{
  "arch": "convnext",
  "model": "multi-label image tagger",
  "dataset": "procedural textures in two colours, tilted and lit",
  "train_examples": 97500,
  "image_size": 48,
  "crop_scale_min": 0.8,
  "horizontal_flip": true,
  "translate": 0.12,
  "isotropic": true,
  "norm": "layernorm",
  "activation": "gelu",
  "mlp_ratio": 4,
  "layer_scale_init": 0.01,
  "inner_norm": false,
  "moe": "top_k",
  "num_experts": 4,
  "moe_every": 2,
  "expert_mlp_ratio": 0.25,
  "experts_per_token": 1,
  "shared_expert": false,
  "patch_size": [4, 4],
  "conv_stem": true,
  "layers": 10,
  "width": 384,
  "kernel_size": 7,
  "num_labels": 47,
  "residual_init": "scaled_by_depth",
  "optimizer": "adamw",
  "lr": 0.0014,
  "beta1": 0.9,
  "beta2": 0.99,
  "eps": 1e-08,
  "steps": 15300,
  "batch_size": 128,
  "epochs": 20.1,
  "lr_schedule": "poly",
  "final_lr_fraction": 0,
  "warmup_steps": 760,
  "weight_decay": 0.1
}
Rows from block 7 of a small multi-label image tagger, named by matrix and row number. Rows with one number within an expert belong to one neuron, the router's apart. Each number is 128 + 32 x the weight over its row's rms, rounded and kept within 0 to 255. All counts start at 0. After the name is the row's rms in percent of the matrix's.
Before each expert's rows are labels from the 100 images, of 14976, where the router gives the expert most weight on average: "top examples" is what is common among them. Only what is clearly more common there than usual is listed. The data: procedural textures in two colours, tilted and lit. In brackets: how many of the 100.
# router: router (model.blocks.7.mlp.router.weight, 4x384), inputs 320-383
# up: expert up (model.blocks.7.mlp.up, 4x96x384), inputs 320-383
# down: expert down (model.blocks.7.mlp.down, 4x384x96, transposed), outputs 320-383

# expert 0
top examples: grey (100); red (88); pattern colour: grey (51); ground colour: red (50)
router.0 094 [156 120 136 118 102 108 123 125 178 111 152 116 156  91 150 130 127  65 152 106 183 160 108 204 165 154 151 154 139 131  98 123 134 112 147 155  70 177  65 154  70 123 133  93 142 116 153 153 121  71 138  82 106 112 197 143 151 168 150 107  99 142  94 121]
up.10 096 [107 162 172 138 104 142 115 174  82  33  81 152 157  57 125 177 135 236 115 108  78 104 107 150 131  91 103 121 118 140 122 123 101 171 119 123 157 167 192 144  99 140 130 139 122 128 134 135 125 170 147 109 113 126 158 142 122 161 188 146 142 141 180 137]
down.10 102 [132 152 193 124 123 140 172  83  97 142 119 147 107 157  92 156 172 101 147 155 130 135 154 171 160 117  97 122 136 103 108 121 131  75 167 139 140  81 116 124 124 176 125 140 154 184  62  40 145 165 113 166  67 203 200 108 184 117  94 122 135 124 168 115]
up.11 108 [128 144 144  95 117 101 114 167 170 116 143 176 154 167 103 124 129 185 124 180  92 168 144  81 123 159 157 131 100  71  97 137  67 123 113 187 112  89 100 114  81 133 117  85 110  93 122 130 110 174 211 179 113 128 113 129  53 138 179 114 128  87 141 104]
down.11 092 [124 152 111 109 128 124 113 151 120 126 109 119 104  63  94  57 159 143 133 155 107 165  79 160 136 121 104 126 104 174  91 100 161 162 131 143 193  75 170 136 142 124  91 136 149 165  81  89 137  80 137 142  87 111 188 114  99 126 117 100 116 126 158  96]
up.12 102 [ 81  97 154 146 137 136 104 136 117  38 129 104 118 156 126 135 161 151 133  29 129 119 135 154 102 128 141 112 134  72 146 140 146 184  82 110 197 143 165  97 158  78 115 125  99 145 173 139 119 206 109 110 186 135 140 129 143 146 166 151 120 133 146 152]
down.12 115 [142 123 164 122 118 117 176 123 125 150 199 169 111 193 138 184 130 126 101 209 169 119 100 115 143  91  95 140 104 130 129 129 151 104 129 144 122 139 148 146 130 123 106 112 139  96  66  37  56 119  81 110  61 149 170 102 134 143 117 115 177 156 159  91]
up.13 098 [122 192 171  95 148 121 167 102 176  23 144 139  86 132 160  72 109 115 138  77 101  87  74 102  96 149  71 128  89 218 119 116  62 122 126  99 194 146  94 133 177 171  85 158 140 135 124 140  97 141 129 192 160 166 149 147 147 123 142 151 131 169 150 124]
down.13 084 [133 173 118 164  90 122 157 105 141 122 145  81 155  90  88 110 109 108 146 206 118 164 153 136 125 134 147 146 131 135 122 147 132 131 187 118 111  96 169 136 188 108 136  89 127 146 131  75 164 156 144 153 129 113 135 100 122 124 150 103 148 106 116 143]
up.14 098 [117 131 165 120 143 148 166 148 102 127 154 121 141 162 103 154 126 255  95 148 135 130 118  91 126  59 127 140 107 111 105 109 129 158 127 162 126 126 114 119 142 110 130 107 134 111 107 138 110 153 186 128 142 120 103 147  94  85 148 163 116 145 155 119]
down.14 098 [116 121  70 105 143 102  93 141 146  94 118 111 125 153 134 108 144 129 140 148 125 148 104 164 129 167 118 122 147 114 121 108 124 129 123 152 136 124 187 107  97 137 137 195 110  48 127 110 110 105 162 124 118 122 170 159 103 135 117 119 161  90 138 118]

# expert 1
top examples: green (70); grey (60); ground colour: green (41); pattern colour: grey (33)
router.1 102 [118 194  96 127 142 138 127 156 150 149 112 117 131  88 140 138 140 205 141  73 103  85 140  97 137 128 106 134 137 160 150 126 178 104 167  95 124 146 172 128 187 154 167 143 115 113 116 126 164  89 147 149  99 103  87 114 192 152 137 131 128 165 122 101]
up.10 082 [131 147 180  92  73 122 154 168  80  82 165 133 131 160  97  88  90 146 107  89  91 118 110 108 132 101 120 172 131 145 142 171  74 192 115 138 123 130 131 125 177  94 136 174 167 150 150 139 143 148 126 152  89 141 189 118 116  55 110 172 165 117 162 156]
down.10 081 [110 153 114 122 104 115 107 138 170 103 150  86 150 150  92 119 127 172 144 143 116 174 153 146 181 130 118  98 120 132  87 161 164  81 107 129 151 159  86 128 124  93 137 116 149  88 117 167 157 101 161 127  97 139 127 163 126 104 140 138  90  85 159 198]
up.11 097 [ 93 138 163 169 165 139 105 158 122  72 148 187  88  91 125 192 135 128  89 101  88 118 124  87 134 165 174  99  98 216 127 217  77 152 146 144 190 159  95 150 139  88 116  90 190 145  77 164 105 128 146 119 125 139 129 129 102 185 171 175 118 135 143 126]
down.11 092 [117 136  84 159 110 112 126 122 139  95 135 219 114 145  94 123 140 107 120 156 101 154 155 127 136  67 118 126 192 108 126 101 182 125  84 175 133 157 131 175 149 126 166 120 119 111 172 148  95  99  81 146 117 119 124 135 111 147 146 140  70 162 127 120]
up.12 090 [ 87 127 118 115 131 103 159 150 152 114 168  56 129 129 120 146 117 169 119 110 165 149 140 255 128 174 121 143 142 186 101  75 114 120 120  73 113 171 140  99 129 122 179 131 165 158 138 141 148  76 164 129 162 123  99 149 128 125 134 109 127 136 112 174]
down.12 098 [119 139 124 156 124 152  92  86 127 112 137  83 130 181 152 142  83  86 105 164 125  93 138 112 137  54 130 131  51 153 178 104 132 142 150 114 136 118 139 167  99 158 143 170  93  99 116 113 161 173 160 160 166 118  79 131 150 223 173  99  93 135 130  74]
up.13 104 [125 165 159 108 105 163 171 191 104  27 159 147 118 105 130 119 125 112 105 101 142 139  99 119 150 143 162 175 149 176 175 151  86 105 137 142 142 164  97 124 102 167  99 167 195 137 133 157 129 118 104 117 144 178 152 127 107 160 159 200 154 125 182 111]
down.13 099 [138 154 160 119  95 128 123 142 157  75 108 112  85 109 155  92 135 197 123 169 167 172 158 165  77 155 166 149 166 145  96 150 159 106 161 148 178 127 133 138 140 122 149 172 144 198 128 133  97 109 131 116 145 152 177 133 101 126  71 149 152 135 139 200]
up.14 094 [120 150 168 103  95 131  94 165  69  91 114  71 147  99 128  95 117 151 123 105 102 101 107 219 136 126 141 123 116  91 137  90 134 144  79 132 185 190 138 144  92 130 148 166 134  96 168 126 141 136 127 137 140 108 143 156 101 114 160 130 165 132 151 159]
down.14 094 [150 180 118 149 125 130  70  90  68 115 121  85 109 156 106 127 138 162 150 170 133 127 135 128 170 124 111 140  86 158 137 135 123 104 136 109  84 121 202  99 104 139 107 172 124  85 158 205 135 117 162 144 155 109 109 150 113 102 222 126 119 115 199 134]

# expert 3
top examples: blue (87); black (57); yellow (53); ground colour: blue (47)
router.3 091 [181  97 171 120 148 112 110 117 113 117 115 219 146  85 145  97  75  63 109 168 110 141 120  47 137 136 100 141 112 218  98 116 165 113 133 179 102 138  63 187 125 111 125 121 136  78 132 129 141 112 142  94 119  81 122 128 170 147 113  95 109 128 124  95]
up.10 106 [156 117 108  76 153 141 139 124 122  90 125 148 166 124 128 156 127 147 115 159  71 114 149  84 122 130  91 126 142 101 127 111 102 125 131  95 182  84 136 170 108 124  99 139 135 132 145 147  96 115  97 181 113 115 168 123  98 112 133 133  76 137 130 111]
down.10 101 [107  80 141 109 159 119 165 114 149  93 113 134 139  42 185 146 157 122 114  89 120 138 115 131 138 100 138 139  88  72 143 161  92 104 174 107 171 124  91  76 152 134 137 118 130 183 112  69 159 173 175 166 114 144 111 155 138 169  93  98 112 152  58 146]
up.11 096 [ 62 173 120 102 125 152 130 143 140  92 119 128 158 113 150  91 109 161 132  81 139 103 241 254 150 169 175 140 131 165 118 121 134 150 156  66 147 190 106 157 113 157 123 112 130 118 167 113 105 125 176 149 158 133  96 169 158 135  66  92 132  77 134 192]
down.11 107 [140 100 194 154 112 135 115 115 152 101 146 120 112 151 143 164 145 103  95 115 111 122 131  77 117 121 161 149 100 196 130 122 100 123 153 143 118 118 139 190 141 140 142 120 151  71 158  45 178 123  97 152 108 142 127 154 169 169 166  95  79 119 157  98]
up.12 084 [145 150 132 128  77 119  88 168 183 150 144 126 144 133 117 129 163  64  99  79 173  51 126 143 129 124 145 143 156 144 106 131 153 127 130 175  67 141  83 109 197 121 181 134 153 101 152 109 146 170 125 118 106 106 155 101  59 152 112 136 168 146 109 131]
down.12 082 [122 143 126 146  96  94  87 133 116 130 155 170 119 173 105 126 157  94  85 167 107 141 114 104 146 141 185 176 204 144 127 127 159 144  88 123 124  89 153 162 128 118 117  80 137 133 121 161 138 169 105 154 166 103 184  99 153 170 163 155 135 124 169  89]
up.13 098 [154 150 183 167  93 133 164 124 109  62 179  79 151 134 157  58  86 116 139  76 132 109 119 220 165 140 111 158 144 166 135 125 151 124 190 123 133 159 135 137 215 134 122 151 134 101 152 135  80 112 106 120 166 134 126 145 115 127  68 159 209 158 142  84]
down.13 101 [100 133 171 116 104 131 145 131 111 141 157 116 138 112 166 146 120  76 174 104 173 157 115 151  75 137 186 132  71 124 166 107  94 121 139 121 145  85 150 124 119 161 138 158 100  43 108 104 169 135 109 140 148 141 126 134 113 102 136 120 106 128  70 116]
up.14 093 [ 91 134 170 119 106 102  98 171 125 152 121 142 121 154 146  87 156 186 112  82 120  88 116 109 128 127 135 105  95  92 100 130  57 140 108 109 118 103  93 146 189 132  77 156 148 165 142 121 153 120 239 119 145 156 161 149 141 103 172 171 142 101 147 135]
down.14 088 [120 117 140 128 123 176 113 104 112 121 155 110 120 168 177  98  81 169  79 126 116 126 132  95 112 126  94 135  75 128 132 121 110 132 173 126 118 110 185 117  92 153 121 142 117 107 104 138 182  68  81 166 127 142  77 138 169 101 133 115 110 120 103 176]

# expert 2
top examples: pink (100); purple (100); pattern colour: pink (57); ground colour: purple (57)
router.2 112 [171 141 122 109 164  94 116 134 124  97 137  88 132 124 122 132  89 127 131 116 138 102 150 157 142  79  76 142 125 145 153 134 159 123 134  80 144  77 146 123 122 115 129 134 124 117 153 147 110 114 110 121 109 126 162 123 113 168 172 142 168 179 120 152]
up.10 093 [127 121 152 132  41 126 139 136 105  72 133 170 121 160  99  83 176 118 114   4 172  94  95 115 121  72 124 123 122 111  70 135 140 148 127 135  98 158  99 147 193 149 138 121 135 146 124 151 159 102 147 101 135 144 144  92 146 151 139 125 171 130 163 137]
down.10 088 [108 162 148 108 143 173 146 154 120 132  80 107 129 106 121  81 108  52 138 112 127 114 115 153  90 105 154  62 170 110  86 121  92  95 162 144 107 126 110 114 127 134 142 156 152 169 167 106 152  85  92 136  89 138 161  93 105 133 112 108 116  79  83 216]
up.11 101 [120 134 206 129 140 131 186 123 107  80 120 145 139 141 111  96 195 125 159  44  90 165 119 129 126 160  90 155  94  95  96 139 181 153 149 174 165 136 115 132 164 142 120 139 146 122 161 125 153 136 172 163 131 122  22 123 104 135 177 188 147 110 136 110]
down.11 093 [113 143 123 121 115 145 105 111 107 182 135  77 121 162 102 151 166 124 131 122 163 130 134 131 145 141 165 152  86 118 126  95 127 173 141 164 137 120 106 134 165 135 103  72 144 108  51 127 196 128 149  97 176 110 113 131 138 108 127 115 156 125 124  89]
up.12 134 [122 129 113 136 196 122 131 127 170  80  85 122 176 144 136  98  86 125  72 153 135  95 122 133 137 159  60 150 142 168 128  84  71 101 115 159 109  89  26 130 132 123 100 130 135 115 165 127 100 105 154 120 121 144  54 128 143 114 130 103  73 145 134  84]
down.12 158 [127  54 116 114 123  89 166 190 102 176 160 207 141  90 136 218 162  91 113 144 122 124 128 127 130 102 175 121 100  80 119 110 100 115 140 138 122 165  88 128 184 121 114  79 109 122 118  62 113 108 141 136  63 163 119  91 175 175  87 137  92 130 114 132]
up.13 105 [ 88 105 152 176 210 145 156 121 136  77 153 108 130 119  90 120 158 185 115  92 151 121 101 146 149 217 139 112 106 185 129 149 143 154 146 124 101 154 155 130 185 166 106 151 134 148 132 156 145 220 126 138 127 147 122 151 161 110 164 168 169 135 133  97]
down.13 096 [142 122 114 139  84 133 192  93 189 119 159 118  82 155 118 182 133 171 159 124 115 139  89 122 128 164 168 115 106 107 136 125 152 130 182 132 129 122 196  78 182  83 137  70 114 129  57 149 139 139 194  93 136 120  66 137 145 141 120 126 161  79 133 178]
up.14 118 [101 112 122  87 123 149 139  84 138  81 134 202 138 141 123 107 168 169  88  47  98 142 135 109 148 188 118 129 118 151  94 159 153 142 112  90 138 172 153 145 155 134 131 137 147 135 159  86 166  89 155 154 106 141  17 159 157 162 181 138 125 117 139 128]
down.14 141 [149 137 117 110  91 125 132 179 124 129 163  63 115 148 110 136 126 197 133 149 127 134 132 149  90 111 143 117 129 143 144 105 118 143 131 113 130 173 190 122 196 134  84 145 158 164 116 148 100  85 159  97 160 139  86 152 156  89 132 114 133 132 143 213]